config = dict(
    tokenizer='word',
    decoder_inner_norm=True,
    decoder_positions='learned',
    decoder_cross_attention_every=2,
    optimizer='normuon',
    orthogonalizer='newton_schulz_5',
    batch_size=256,
    weight_decay=0.0,
)
Rows from block 2 of the text decoder, named by matrix and row number. Rows with one number belong to one neuron. Each number is 128 + 24 x the weight over its row's rms, rounded and kept within 0 to 255. All counts start at 0. Numbers have three digits each. After the name is the row's rms in percent of the matrix's.
# fc1: MLP up (decoder.blocks.2.mlp.fc1.weight, 1024x256), inputs 0-85
# fc2: MLP down (decoder.blocks.2.mlp.fc2.weight, 256x1024, transposed), outputs 0-85
fc1.679 080:137152176137103151087137133079151104133116128154145175136148144121140162131079122162100137148118145133094171119102104115135149129188098148088131092113116123149140128098170097136078098132128160133138118119115136119137127146111116125140094137117110143166116124
fc2.679 089:159124122100146108128124142151083186150124132127107072152084122114137147120169133084139117140142197117173138102112136147135165110124142107097128154137145128150137105168121104137148104111133136135173133107131130120098154100094124069152151122129100108130139145
fc1.680 048:112136129085107138125112171124144147120131108136139129115114086131133150131096131084099085138091109156157135075172111103122104123156094124145130130161079115172126103121127151149088160152167105149130167146076121184115144093132158167115133128105117142134119111
fc2.680 067:132086098110145115105123158151103156156130098165159143117100140141102117188105124166095140069108109129171091139112136105150182150122085133124122120126123148095132156133144113119184108099130134133126123128141095144122128136156134127160091114147094093150139127
fc1.681 047:191174102127170138169170086112105144116146102159133131174059123101153108116159158133082092138142137107130123140109102108111157131136122113140151091092135117108122162127132147131130091117131124096101122103135166107100113144137127115124097129125130149124065115
fc2.681 071:092139134120130143122122174106136111159136122074143128071139108094100102093109106163143153142147162094155127116156139097138109152147113090132147154109133186117140068070147129170110129102118123120165129139096130103093100133126131084157146129098164115121145148
fc1.682 055:122143166153139102099131123155127117126124142163169155137161104103125116146139101126158114081076098099091128160131145154091115127136164125158101161123126114159137086110123164130119122138150116133082118110142116148099122115129129148146113140108124141097089170
fc2.682 082:132122100132130118148165151106078124210124110115134136143099168150119160133110134116133115143130132132145123120140083124164117111116093130136107129136125164113107152182114090128149083124100186140141087118114154140131125142122142127132108118170127104141159108
fc1.683 109:131119110074121111143143110087106161112116128153131181108140117128145142134096138095112122105154141173161153102110134157146120125117125132141154119092134075136160181099116130124171096103155124127157151134090127152155122135128119133125159123139112060127123117
fc2.683 113:199123143106122131109125142142146120102136126116126107168091121123141115109163127160122114150134100135115144204113135131102098122159157124119092118142119144131125033145119129115109178133113144137168124150116139126124117127144132117108130140115125154127147148
fc1.684 046:138113098102126153101136108123115132113119122158172128128099168162090115146098091107129110144141108150159106089170196110155080134154143130108144108115130130123142103140108138120127095114120165088108107150136169134176136118123172143149122137152130088173128158
fc2.684 091:152119097131128111132103135100139168109128115103079170084162135171105109145124134155106116113122086093129119114098131110147118110109128146085097155104121159125130163107121120105143129139088191130117129064148118124080148110157085132118132113130150167101132137
fc1.685 139:088143092147179139136126109081105102179125140103103209121103122116175162187111127104127108122146116122158154113121152153149132096119143175125112097133175162083148134150137138144127088134152166124122072114115126106126118129121145168107160112090131098120189102
fc2.685 112:139111088142150134111121128139168134109104116105107094129152135138087088128140107133138129091130112138147109133103096093106100109150130078134187132144164166136129153118156146143182155119153123115159161096108125131129095145116140130147120088143124132106135086
fc1.686 067:125132112122086118147123167136113145156170110122104173061144143109129095141118142121155135112162116134097151132116148124148107128133116142127150148121128174160102183116177151117142128128102096134113127127092170135159092136120136122115139112093099143125147091
fc2.686 079:158103112131154150101137124166169128151123130122110099109071144149141163117133103144147127174137128149123126098136108103077138120105137107142119102128149141106179124140110140148119098160151132115142096163137127144164104132130131184144096089145096063160109168
fc1.687 125:099069120123103157122100104125119172126107133129070170174148167115124133129174118107115116169129148096086127108131143090128112136124140120099169120144136126099114105129092156116104158136114132132145116085143124095120088122110126127139154119160124108086091153
fc2.687 102:155120097107156136115140096150158207095127154142137172092141116134157097124089127125115115131156099175115085097127120144096129172122139111120081152132175131116100157142110119132160103147138139131146137117151138125124112149106148168094146123138117122119100146
fc1.688 104:097160108160135091103135115132151143126087132125089161144143078152139153195159156130094126103133119079130131156126131143110141127092180176159120150112108111092126111120110111151133122132136104127118117133104130122146114145102147161113087124137133127139172171
fc2.688 096:106068125154168111139114119169114154132126149121112127139118110139140128080108092143116147113160134142130123094103125124143133146154149095128115142117100139111106107117147098135119125100121101107127128131115142133107148155134116111102142121098129060123148061
fc1.689 030:125114120121137140105155121185142127130141151141096131137120160123142099111130144127143147114089116144139114133116138092097169099184097110097117167124093137150106133104081105107121121136133129113111114131143091146131138105109093168124162134155123130139134171
fc2.689 070:143151187139113156138104116102146148142115111135154161140135108129116112135104134123124146145144171123091156104109136169136123113101138171149119138136129172124082186130120134149153140148116132099110159179140132151115129144114173096137112104128109146138131058
fc1.690 079:129110108127165105109125116178062136113109161141156103131158082129129139154099119126136163092136122131097142128141131128141126131127099165128071162141081189160100144118110157150143111135149122092102129169159124152130143141137095115105111134151087080107154148
fc2.690 081:121143119158153146124105126118162135174101156130119146105130137100120112120110127094138163177083105094132098128128158116099164114136119127125162107133146142129116149144143127127119150112110129159153152117114143101131152141141136127100181116129121176161157155
fc1.691 070:137137122129157144168107152138093148182092114157172161143126161115120146114133140139115148084134097140134122185103130108122142086104151124129153116176153125116143192127139112101126109149115085172070133113078109128151121153122101129159142156108107110104123135
fc2.691 078:151133129121129129107113085109098119068112139103134119143163115131143114106135137177164137155128141129132128144129163108094068158148126133142124127108139106167130104162142123056096159140153101117117159103133148123082138125126133138109092099130120105118129098
fc1.692 082:144112140154081135131113100077145190098120138105114101118150134137107145136100109134113115078112155181145142167128130142118120133150098116140149116131099157109033129121148137113136131110123110143152150147131121184164098111129117078130151121163153105126171139
fc2.692 067:091106146138131127131134127151109116132124155151149129145128094115104078135130157155104145101119123116124159083119141090111121100169128119141124140142112095184142107137133109135104070171107168088150116090129141118118132184131127175106118124120125143152109137
fc1.693 102:131135148130162150168125125138086108148137114111155155158144140104155149104102129063120130096109138152081156166143149117083126127142141105150150156119091123145140126132154172112129129116123129148118118117097109166160146133092096110112150114118111110155121080
fc2.693 115:162113094143155111118112119113176146142123131110139107110130127117172141111088116147140141163128160123205156123112117098152102122104144177120123111141176116186141159168110096149147129107091111134166184146133129126121112121125133133104147136143140106138146102
fc1.694 054:118100095151130121142120133129110135128132142111127144125118103072149156145123150123142105177088134118113114138172121127136134124137161129121074127163150122091097107104158197091122099130082077097109123112108140083134109113136122100133109128139135126101155095
fc2.694 083:145119116114142141145148152145093092147099111176129075143139108167108090161174100165094146082103108101143156122138132113111100102135117129136138102122092148146108153195131122172101117121169114149165129121135158125124155118140109156134116148097130125142119128
fc1.695 145:138132089120148143109133122102160130173105136107121092151111149118134130143151081096115159136113159119144136101122143105142127131149110126083092168131142163127098111132128131145104214145142143126141139110136121141136161137134116146155132154156094139152127142
fc2.695 116:182132115136142123130146127117075140111152112196091131098164118125165164125143138134162143161134151131119160106135114131116135133151116161131165115143149122136126182106166130136122063125165119156108138119122115085106153153135127135115138128097132116139115128
fc1.696 086:142102145141127130149107130124097159138088171132169111152101118137090111158164103102119166141088090114092142156133175144110141129085098088132108109156151096120135102111144088120080140170123103100124177152106123141142104106094124147143126111166135125165091166
fc2.696 088:120131199154112118120130139122136161167118130130154123130117117169110132123116122137105147162123118111154130130138085113124154145144135087146106110123177124118109135142120124139171133135160133139143083142127110089102130160143166067109140125097129120123128119
fc1.697 118:137129161150135149124148131109118120138115128132131089163136129121152126105099154116145108158146175136151117151097140176140137121138114156126134120135121123153131095157139159123135178132121114125166087187118115103126118169134133132118108112110129107119161109
fc2.697 094:070083102161130167118118108116149117124112108123147110144102128165143104125105103149117115149160088141119168142116144115134128147117140093109167126114081138131155094133124110160156068151170122117085185126080133097133130127120113147113118127156094082098139134
fc1.698 116:144113120084135141135136127141130134105151143101111133146129118081127107075179131112133159096148191114152154159170138150141113148157123141129149092134102092088118105101152104128198150137121120127117137081115137137132123130108129104147170155116117091117144123
fc2.698 127:139150142168112144124156103141099085139123106126137149108125124129114095087116119112108124121084128183134146112116111145142134136106116154147157136122098109105134103089117118128071120102121152140128144120151135128124109143145135133143161081133137110128122118
fc1.699 029:115108139140139169140166150104127083107131107148090142117140118123112137106123164152145134118148139109149102185145092128090144121132123134122123168104084140108131125117169067080123149149106182084107115123075143176112135146111061146150123148115122139109143149
fc2.699 094:196127117092103134145134134192111126103114149101182119153124133108158157210157117108134113127132124142135131106100118140166139117126120159125140074146118155128120155150109163115154126154118082159098110174149130139154102129163121091087084124136098129128129118
fc1.700 075:164144125115104133129130183138146113176127120117141136179124048104138094126117131075124123108136118119147102121164109123123112132147107117116136141124127144125154126103140066110144150127122171118112127135072133115181092096157127135152136136118120135149144133
fc2.700 081:128168096146151129137122112147121129107138123167112120099123136151118184106146173085128143090103131109169075081135133134157110156135140115121107158134127131116142109078168157115131108173081114113139114148158118119136126111142105127147131129113127138094148121
fc1.701 099:123169121079145130135116135127167129139122150129120143113132103136108106093168098121157090157149119072141132140135131143155081115158150141149202139157179081142151117115108093153151106104152127116110138163129124136123097139180163107119101086090133121120112146
fc2.701 081:183118086100127114119153130098105159136131121102137092159120133138153127165131095144136130138162120183156111152143145163116138150134132101080083122101094117117123119112133158133095123180133094113157121119154142116122152112129111141128142155186143119100107116
fc1.702 130:150155104117137127141138145115128120139104134120139157153111134105136108085095164106149139082138124181144180096131096150122133105147117171085152090128157094124125139153158145118154086167157089129148152179110169157111133134156096183183118123145120137112116130
fc2.702 126:140100116109145141136125150129122074119065146119124124072076133125134153186135156150098136126149121108080131162128106117128156131104147149110153153118149125098120096085111101107141135100138117104134123144145129142118181100125125140117116163138123115127139085
fc1.703 118:145119093139143148151147132142161187128107105130154123138078114135106131137046145130110111142141115126176123107114100133114121125125097158144163084125100105148151162144148099137164121093160114172116077129074120135117125134087092129132087181126116135137132116
fc2.703 104:119092096130093117097131119118141103120111134103138131107122119141118149106188117108181094117139150137117154142134147112158167150170135136139113132113151137113130114107121124124105125140109147139137110133148139156147173122134118133168125135143125162142158121
fc1.704 077:107099070158140124130115133145131136147139136159133186119150122133104125098137116126141137179126080063160157110112131102086120116133174116100151094121091118119111093151109132111115089133114150131165128136136110137098150113153171145125106141078141111122123164
fc2.704 096:191122119130120133124149151127086125106119132122133111123097127122105137161071118133131148132128182156118081136140089122144121112143107140141158154127164143123110151095147114140143160131123157122106123143124137139131079132133123124123154150157136131159138100
fc1.705 097:150112080156135078166080114124120143102116135106116086125121092090120134109114121133131089124124154118151099125141127136153117118115123084142146159164132118180121142135140139098076105082167118121125138120122132127137151110166094139133126138132131161114178168
fc2.705 137:138142148127154122110139143142141140146147147170166129134132126114148148144128087094124142172058175165128154131133109128135140123113125087142149140159146107079141187121111123136140120157110125144157149178141131125135129154126132111151070136153136166135132093
fc1.706 049:172128128139124110099146139163131151140113108114099122148147166113094077154142158143106090107140129112096118104143176123085156118127116145132134132132148116159140164142182145115132154137199101087119106144148126167121113146168072125183153128134108146146104147
fc2.706 058:100111123142134125107146121099075145145097117105112161129122151123111116084097098124158147164140073106127219091101122127180099151152106131112123132175147085136142142161141149118188108126130124109174172109140138108125116143121137144128166152093140089136151104
fc1.707 113:141093103125148110133106086130076147134124104069120127157129148163124085141138123134116132117152131108111120136149146134114111098104166096099122144112136107114175100125107143116080121163128100116122120163147114169138097130118134131164140138152088161130108135
fc2.707 119:131135149144154125142118163118153110125134138129139112165141118129122193136112085120106122204138161068099114129127122144109143145159140118127126119121139129133143157090112118154139110131112136138183155098126118139134196142108129140132117121164114113133122166
fc1.708 114:140136141123106122114118103063123125132166108138127134133114154125116146150144092149129148140156145148133132119157116160126150120094156149120096135148147147135110117094154102098113128132121082079140135164139154096126091110175134161102097130133141142087131143
fc2.708 097:135128146159100129097111145146097117172123117085116131121173140077158157104106139125105116107133067062120103117097137132108130109165145106134124169121102137137158116141120135119121140123130120159155130117153126121098114110148119145188149138131085162158120158
fc1.709 100:126163149135144124087124137110136113115110155172118152090105113115124128112142127158107144110127103128170144110099143086120130149112138109159134145144114111136123148167148115107164135079161123152144118096177123094118117100145089136137145148159133090165118181
fc2.709 110:141130173140117129122117140104151129133146134082124080168153143099116117120159073152134109180151130112117118130145133145121140125182168121129117145107166140108125164134111104122120153107141138125150158111151161131113165158129118106148186163107096131149121133
fc1.710 125:105103087120170148152123117138051108091118174087132137131096118101131161114124144151147127158136138091152131152152149097153135120156146074127098152128131131096133115153140194129100127120097145148165120150126133114159087135141164125104140098144100151098118137
fc2.710 101:154106135137121134098097164141133122164140116146118171170183145127140120114119133105134138095133160128119120174148100152104128128118108115105107160100120150132122087105095138153151139124107135127100139116113124124099151107116146082136148121100107160194115106
fc1.711 049:118124084109067143125105113085091122102090085103137149126086130149121132111112094098118103106130153075131083118119135118096105149148110150132129144115103156098144144133158121154133119152149158137127112131134150129141131103139080177113148148121094131124143116
fc2.711 074:159122140147142134115123114161158129111140157141127092138133150122130091131146122098142165081121141141121152102131091118181157134093130163136153095131139122145126084099130118133122156081099124154133119131144110138091105130139157130143079111130153155159105146
fc1.712 130:144123146129135129126115122135119116145143152136147164134121131107092135130120129126127134141085103119120118134141152158099107201130121124120151139149067093117114106104122114169139103089117158115134154117132143141127132135136121140131142125127164091133116148
fc2.712 125:148120128122110138131109146125151183048123098160152091146123147119150188155160114122137132122140104114142122138128158117120123102145120100113130101122180135134125159169121133134134166079156140135171126150132112111120148122130147108082098131113151161125130159
fc1.713 155:171120140124145122102134169121100149151084110114124177132087115165113144123149144128132107148160178090152121110108155162128122126125135169064120133148121085141147149101113129133111137161151123123102084104114110132137163130124131085180131135151079152153134093
fc2.713 135:125128079132119129117154145122100078092118123177158106144108102148174147159153089156132132123150067162094098117128089133164130110112131092119136113122197129111127119122100095115146109077124141139131146133127121128128089131126157126074089130147120145127104134
fc1.714 055:138157089113136186101124133113114112125102116168123163117080123157117135140078118124142153156116119147101117094137148078126155144148091141116151114117137109066123137106151086127140100109127155137149067171114095088148091148094072091114164140155109122129083166
fc2.714 084:117151126092126156131141110130126159151159096118120167101165171132134105136144139108113126091123141111122086123127174136140128151079117128107117119137127144121114150108166119102131148190102132130160123074151095099157087128147117163148147149175137112116143121
fc1.715 101:134125141160137162166103143111158146097145130125138106173173146130160151127122141191094107110159147095164145180149136104136179116149153149112108103108140124135159122162137106132077104072125086133091157130119094138126104109142163128144153154094128149138109127
fc2.715 102:095163121120129142119137129138152196169168128091128131163157146131115106126134100121129110124112163152061106127111149132175131123130127078153089115120096125114113112121135120158149146169126156118105066122106119130161137180138148156111199137081169111148140102
fc1.716 083:128133145121130146132100120140126144105187127125155106113118145116126160110121103156128139109140127116160152143131113136130119098141126101155176135112121104134117072134111142158153105134162110088113104111144130141189124106102119096106162147153101135122143107
fc2.716 109:141137091133129119146152147142110169095138132139132159132109127105144133137095119149151131164115150141109134132116162117168137133116143155144095120094137094111131176085130079114138121097087103136159125114091116095134131104165138120119159115119152120118125177
fc1.717 093:155114111149110116123115086109099144142121125157135109164158141173102125158128100127131088132115154161091121147137137127054072113116112151105100159120176128116108126121130118128122161167089121145088146148127123179118100095144139133139126093151103131100108143
fc2.717 106:086108143114124122132101152145111149077138124111094131077138146143133137122182146154095135104134169155163107118113167106131139089160138163122096094145099139171142091106116119144138122154105138147170154152100163112158154121124133127115114158128145123136098131
fc1.718 069:141125149149101104110116159143103101139114150107135123142084101083133135102143127109136130118113149156122136154152149107135149159152141137131148097123141177145161130117142105164071103099178147132102180121139109105183088123128103170173116144101138140110158173
fc2.718 096:137156118117095151115123080120155176133129095152136107157135125155111147126125156159152146116119105102131079143150138133136153133119141080155126151157103110119130124140151141146203130185121109137139083141122125129093180099147110115114066142138111119110103129
fc1.719 093:117117142129165117120110164112102130162131089116155136130195133131164149109121156141155140105132109089146157134178130129161089110121136102117183095076120132077129138132132164125114083159122147110107123114155150102093127109143174124144108129141156114177134173
fc2.719 137:092117150129145141146132132152171124126130129147131174197084126110161151147128108181112129160135121170076151117133170112109144138090116144149144083157129151182132200101131144140116147140105126119129105069135099123128088136146123132124116115147139146118149127
fc1.720 144:106113133127142121167121132110068110131107101162110218143139096153145062111146167138158129165119110176154131129109157124118165109125147134102116123111148137113130096187137131110142156095159066147146109154085145116092130134111130134138137151136115121143151132
fc2.720 132:131142096134117137147131159139147109140090111115141106119119142120118137118079127184122133096144158107141170115128100133125095111185121131104151173127089115118115139130118108135119101124144130112125141121137132145158136114140120128167138112159128119137140154
fc1.721 079:124131128126129124152160142136085105143161139102137117097136104075100150078167143120124131072115123173158176126117111118180128138098121148106103130076085104176124098123132135107135146145125132103104120166144118118151151119150097174131159132124118123142130126
fc2.721 083:113103109124125127148117111136142163116095108117127141172140147103089121133170087106153103108118128128077102099161125163170158144170117190110129088119085070052130172083123117129096117147117112071120143097169134148121116131158106102165145134133135122117136127
fc1.722 106:158150106109166127091151164150128187103117119125107132184136137134105090113086107181144128097140117118152106131102115131085115137120141113161107132115126092156096079070170152127159148137114169128151098127104140152142091181125110148134120108060154080099088114
fc2.722 118:136147152126129141113123170112151020133148144137148155077163122100122220103122143135077121160172149134145039093144109129144172129137135119156149130155137096131085133155140127160134113136141152122111105104120130124144103113133118187099124123143152144137121103
fc1.723 116:109149131160183105145144163137125138140124131166107152119114092147141150137120120157104104101113109153125123144112120131102162106115145140143158140159138101131105104145134096108116141044125103093138117185130110120127120135148112132147160143143109132144179154
fc2.723 115:124146129098143100140138132119110125109093132118142122145158133137066084136150125129146114211163117140132147138137138141155116119136130139109128151155120129123115173096135162109171146169152137148139167113123124131140131154102152137140119135097144088139098114
fc1.724 087:088129144104145127125119137112097099115142110171114113170105167112138122117161143146116127108161135086111176092159121152117095139097124118101121159119163116097144156147118171131124092124091117135149141107169109111127113144141143142158149103143139116112144125
fc2.724 090:126104131143120153108134149158179165135137135116175171110116121114141148105109088125129176147170103156163073158116174146143135131128112133138117133136082149160134086076125115132097148140142115135081154100117156132137147129134129078088149128123110146147148122
fc1.725 049:126152162122129149113108152126112087135114096132095127109146148115159157153085162115134152097163124170162164131142138116154120165148089106093158156141139125126121083088159089103173100115134143112137127155139120168165089153117124119149155064150141153150126133
fc2.725 065:104146131098125133120141143121149161149121101105139155125143110180072110103115123114144117124130129163114056137096168142115106159100167168127074180122130171133115130088137146115111120154122152078123177119150128132118137151130128118128104147140150137092100122
fc1.726 100:128154108121171094156129166156182167120106121112117153154089136166149100094119113121093108131130132118114097130104120103114109136141125102106174134141073119126104117115140109133096118121115112127103113155128135099147126133167099094157125112117124154099132163
fc2.726 106:097154163132137152131136132152042141123081094085117130118121143151085137130173180101111144134126135084131105095119142177136146128082137129119112157121135136131122112079130128111149201119157142117152124131129133128130136159156166107113078162087107143130148142
fc1.727 133:140121142082139139149111146108081139178132167112121143139132093116118113118096131078111166125146109076066103122109135100102150118131165130082137107118117121134098161164169120116121133112108176121072181112140120123136119123114088131136170127133156143134095156
fc2.727 111:154120160133087128113128118133083148151102130117153121109159147133152149100143149173114143121109138112091140135145143133088168130099134122164098130127118111091157130129121082140115135177111114141087121136141126131151175135133119114096132126133106124078152082
fc1.728 054:072117133097159140119092158131112117166136128147120119139160192161121125144084104142167130145113122114091136119124085124117092160113122132150161107114147106165171126150062099128119151150132130162162128144104102146127143123111098106154110158155112070119104128
fc2.728 085:161107139145101105129158155114161123086111105113118136138107116094165099110099103113107140123113134162157127141145151115115153112115131154089141153157141150141122106096143134129149130108124139121101111091149143101111109134077124161114188119100125156092137116
fc1.729 044:100123106161191144118127096139105110148097095118092138095131138101110150139116120103109144146120125149173111136220127109125095126096151096127122164101106157146091104118135122117114119121101096114105115110119161105144129132101099160150123123114083124138123177
fc2.729 086:126137143123105149139126134142127089140140135150142125142135120136129100152159135126132108110097156081092177128103161119135126145168114132127137126134144083129143094128133106135138149085170105126106107120131127165105089134140141067154125125166146173113100133
fc1.730 108:115137122092148135092074095118182110157115149107145096143150136182177149148099141119126130132127145108152141116103110151128137141141118163147130143111130095126132109080135112124138146148127113121178105122167096136132145148130125143153097141094107135144149079
fc2.730 106:134138150132114099108137126138087158140151132128124096141091132131148181112101083142111139100140150131081175086123131121110134142113119170108145144136120149171134098151115164160088055145086109148139172129103133152115173122103121131087107126124134147107100159
fc1.731 112:140118133144142135110128111144153158188119120161142115167090113134153084087131099125147129145133107113150149120113098106113111157148168145137101182118102108178137129059131144147119178123133118127152125093167145176097111133138148160089131165116100113131150132
fc2.731 080:129117107162132120128170084124109073102176121092115146126108103130155131114113100155152143143099152081176162136132142129134164170109111122139138106101167169144146118157110123081147074098118117138127143114138157105183121138119125097134135089124140135128157110
fc1.732 129:111138157134122161117145140111112097085120145120134110158119153095142112117128113113119101124135138144103129139128139093152168123152098110097126149109105160074121108159132143126083103106143159155168151137146092094094119140138139104173113115120151154131101115
fc2.732 126:141130100131113136150139112148108156139144110077167147136122106112095132116098119150143146135175140089125090166118157140128106122127134112117093145133149122124130070083139134119213147134130151105114125101135131125130144146140114092105189179119143107108123134
fc1.733 054:165080133129128106150138113143146086101101181136153163139110133104156093144126157156125116134128138147134126075117122139127162174154132111129112130102155123164086133139149135152134102125169151137113111125108126135149117103163121133099107134099136107135058151
fc2.733 093:141117183100134141142167154103102158140113113101135124153123125163099094126106124141152143127131127149116130143146124133138107103118125113148071152117107105134115062110122169114149143165116113106131135135140148146118082121129134088128175108135169142089142115
fc1.734 127:124121149102135116100121120156112131112122136107089130152124130158138153155148148122128114137168177111152110131108139168102125148153127125117145136150066138136123102158170127109139126056141130149135134142074101095174111122085146127121174162129120115102124136
fc2.734 125:151124135150119149113118130132197150150113119115132138128138110109109160104134159138066125131151137152079134110131124142130148120132118092133026126113156110088145108087108115127168106123122132146168131192119139142099134136120108138131088142088152111116126109
fc1.735 055:132171115114167075132128177136113089155085124136103125086122136091132131137097159124084157119137111132154122106132113103179154128125089096094160134167136116092102094099118097110152110069106118120173086146101131136138104101147177104165143133182159155137134125
fc2.735 086:089131125101135146132158106141151162139128117124142162119157158144078139128124104084134135129134121133104093154146197122126128143109140153114088154149115162143143142119133147138128136200115132124132123102123106105127143142130128099185136138100110153142078136
fc1.736 087:159157090141135080159103128105123157146148129173106175112116077127134123125164103172139095130107123110147122111133130139124159099125160165146086124189152126127178136123153109121142112104173099146135138166134145133118086116134123135093137127138146167113116164
fc2.736 085:145140145097153146106133082120111135171108131126113160106199143129103128080114121136108109152136157136114138121116121081140143111149118123114150103084125153156106161145144134129110096098158113120146106055139113115124106167089094146152127139154133102165145116
fc1.737 063:127152132081090139144133113109106124122145170140108161123108123108114157146122090133131116166149134123142142164079130194097102162138119131161156095115136138114113127126126126140123134123113103113165143148122175105140139103188131120169147094112130107107129160
fc2.737 090:121102115145152142145124139112133098172125130106140108110147111108109044101129141104119139065118109128109142127113127143117111117132143169118128148143093095147112119107161115116138102145153123133113179141121106141118167113099107131132102119131127164137121122
fc1.738 103:107160145104177140136120122102090151118139174116139162130142146144098110078122118167108130179134127121154151100112133155141100152095143169095135134092134098160136124138141115136143094118157170136108135088141105111180113157106133155131124134107121146091089115
fc2.738 101:169130114144141137091149140136133135137097131174099141096122103142113160135115158109124150112144102139124084147110147113098157150159138122143092136142122172122103114103091104104117149158088141148124125128145135114118116131075136102148104114117113109156133121
fc1.739 122:111102105137158124126098150114120095128161123137075152088128096127113115158132138141161140115102123143157111126186118101102119168154132137127098150120190137097104120099120154097115065136131150091165138148172165152131088128152139186102164074140113114123080161
fc2.739 123:115105138151097131110133135128114122127128128157145078103113141115126120144162091139102143107179086124090126117113139117187129132136111106113143135110117110081112126154124120146144200080112129145105143105111133131151134130128126144132118195131118157129113095
fc1.740 073:079108141172165123120141133115128085117115131116115183159121095127104130149150125152123096118144132108158112213125138127108136134141125146114127135154129102122103113109145113111126101155145103127131142161087176110113109112150117158112134082140169110123150120
fc2.740 081:138114099119118123152161160116117115160136153145140083144108123093141122092175108100132130118142131134087136075127118119130132161131110103150144124161074144112117097160098129105118134085148109124177113151136137168144139132126112136150133169122123148112136108
fc1.741 148:122127103120133132129115124177129101105129131144136080112106091153114116161099142169118115173164174152124108131165127141150133115105117076147108149176146178108096117121130133134177139180092140108126099102132138099119090115118150099133115119126125142141136154
fc2.741 103:169078106135129114118118100122161140148111118171127125096114139150117133122138104113106166133149123122083114142124106156089131149155158091102114114096169108158111167093116145077135174182154172113110118183154123135113160120127119146108152152158150097115106059
fc1.742 058:072154140126123118094150111124144125091104171112135151108068147114105123165074124131137142058151159140163146167131146149142151139108118138130145176168164147124126074123113157147139143119140139148144164124129098136148112141124104155103115144102119161098147155
fc2.742 080:163114115143146122127140136136141103194114168154153112163146095116173142113125162164112149147125113124098138127128104119132137133151156100188135121101089138147130171115103074126068101147131126119129098099146134125110110143097154118106140135169127091178089087
fc1.743 103:091095094107133150172124140128125117127149126118123142148102122128119111161119155107096105129168114128125108136138184171101120116119130106113107127114142118118127136126100146125155086135094127126115140135121096134118101157142172143113117133103126181125140124
fc2.743 107:120111151119134148116152096136153147138144136130141133165134131101129132118107097153106137142125106097135152132156111123078096128202125105143114132103145179129129077124111161144092134147136102138134172148170113132120128130146123166114158106157120128099123123
fc1.744 098:119143130139157160102152130140113097175130082122096183153149103142132146125120107150108168131148175085110120120127123148075130092124141119115111154132125136109119141125148137139147093153101145140137167102145113098100091088100141115159145077142128114139121157
fc2.744 097:143119113121130147105144094165133097084136103081140101161108130136161128116128158145129130081156093138138112091097120153121146120119108155108170131127111165104146169170105125109111171140124119137080094187118102132126127107128125123106108130132149140119107145
fc1.745 155:186170138072112136116086132143112160146143113136135115129089113123121119106124103060134114143151149173133139119125153126120117116139145162124118172144130141116130090117167185125151134145128112116121159126121118140142123128131139117137112157103149122073131152
fc2.745 140:149102146109111099146139117135152130103170106173139100146117146137176159154186152142106130111154127112139098116125112147123134120133154171113134160121120110147107169067123117125122162113121150137117105135128157123121147122141142164116107126178137142129167136
fc1.746 086:173091141150163134140142137126125110160086133151121170131128108127117139164091103120140103169131116125072096188110133162104144162124185139141133156126134112125129153094144096105110133171106121125122172169110144117146107104115105128127140132147107098130119153
fc2.746 106:088137115133124155106130123120085118097100123131141104123135122133139098093134158182081122099087137096183194069079110132101132128104121088106101116136147119162118135130109153137122135147099138101128139122147124106128115098156122177119161084105144123130116089
fc1.747 100:155109098098096134116107118087108129120125119113146136170109090120115129124139092128122130183146135125159161161109101138121100132137151134176124141123076136171113181098115117135103155096134122093101091142145130132158125140116170142140124166118120140156153128
fc2.747 099:110144095102150145125122121153112148112131108179128121130132139134150113118133182055136117109094111147105162090091100168142166138101108122123132107139135123129138139097140086158159134161116144127113122173136144173119115125114137114097088129138134111119148130
fc1.748 133:131135112116129144140134124118111093160112132141131162121117155112138112088094132133128157152110165183167169125116127131134136152159121156096119088123099116168150127134135159134145107131134113161098148140142133128171159129146129124137133144129162122096153060
fc2.748 096:140125110132131152089154152130112104140123130095119088088093101103109152150165119100130121095151122119084174135141082121146132129138141132118181135134104086089132109137125162131162137070100121137120158150116123153130164146122130106119106151125141145147102118
fc1.749 145:172141118140138139135116085101082106109121140138155114096097152101091131113113137142118121106134126141171159133149097123149135109095133192058103132137144061105142149113172128131110148181130161110155124132126161151138113131119170114129138143116115113159117133
fc2.749 118:130125089149093161125137137132148086131137118081130183127133137179199165098157116110096083097106210117124135139124121107105103156144137101119184125113094166153133119108124129101124074098119132128118115132108136127142136155122154109133109160140101165086155147
fc1.750 143:146145095096100112115109131163122167187125109088158157128147138110120158145126156140144096125109110152147116108127122146168129150113183128149137069153107128174159114109105132104168169149146152096147113190115138127136173117120120153155133125119133090115100130
fc2.750 117:127104154134137136136147178148130109102099142173101102160131141101118125121106110100133121083127123163100130169113141153098134131097118098150152124118120114091157097121114161135119065062122136101111137175137108144099101123136124149101104110147103144121154127
fc1.751 105:110105107161144119135140113145093112171131150115133144181126155092118133119083130121086195144072161062085161096121142143098108110124136154091111125100143123134144121102091100143153122159117157129060134162149108144156122131124126131107098163118137096159146124
fc2.751 104:146150105121127158123144137121151157135128139079114090101149157174151124140139119104154126119141095170166108104133138107091128094165131132100107191144149134137124105108104132124113162087100151103134097074117118094120106140136148136122085122130107158097149121
fc1.752 150:137123138115139138117136090132114148158164108108129112122148116077109095134160125122151138083121105100096149138165119163145147137126107071146113144121123158135123158123182131099133100132168147096110124116090115114148103151126141128140150167131149114129141195
fc2.752 137:077119086133123114117136155134126123123101130092129120154123122145115148166143152147136124158105111154212129083131080136194114105091140110110144102119121123097121096110120127134184155099122134128109109085123134118132119121112131110138118136154122109165142127
fc1.753 116:193143139091105129096110106092175144127102148139134148134135104123138105144083127133132135130150175103124149117114125116110079137118139126084134119121147096183132142093136139120163105131134131115084132122112176170092086136161108127148098117128092154096121127
fc2.753 109:166138106109185131137112106139113096112145103087151154114134149110129160118147127133081129147143084175138150134139129151149141109135124162125150125129086169095104100184141116136051108129155152144126156146113118142179130129129153131131120167143152129162151081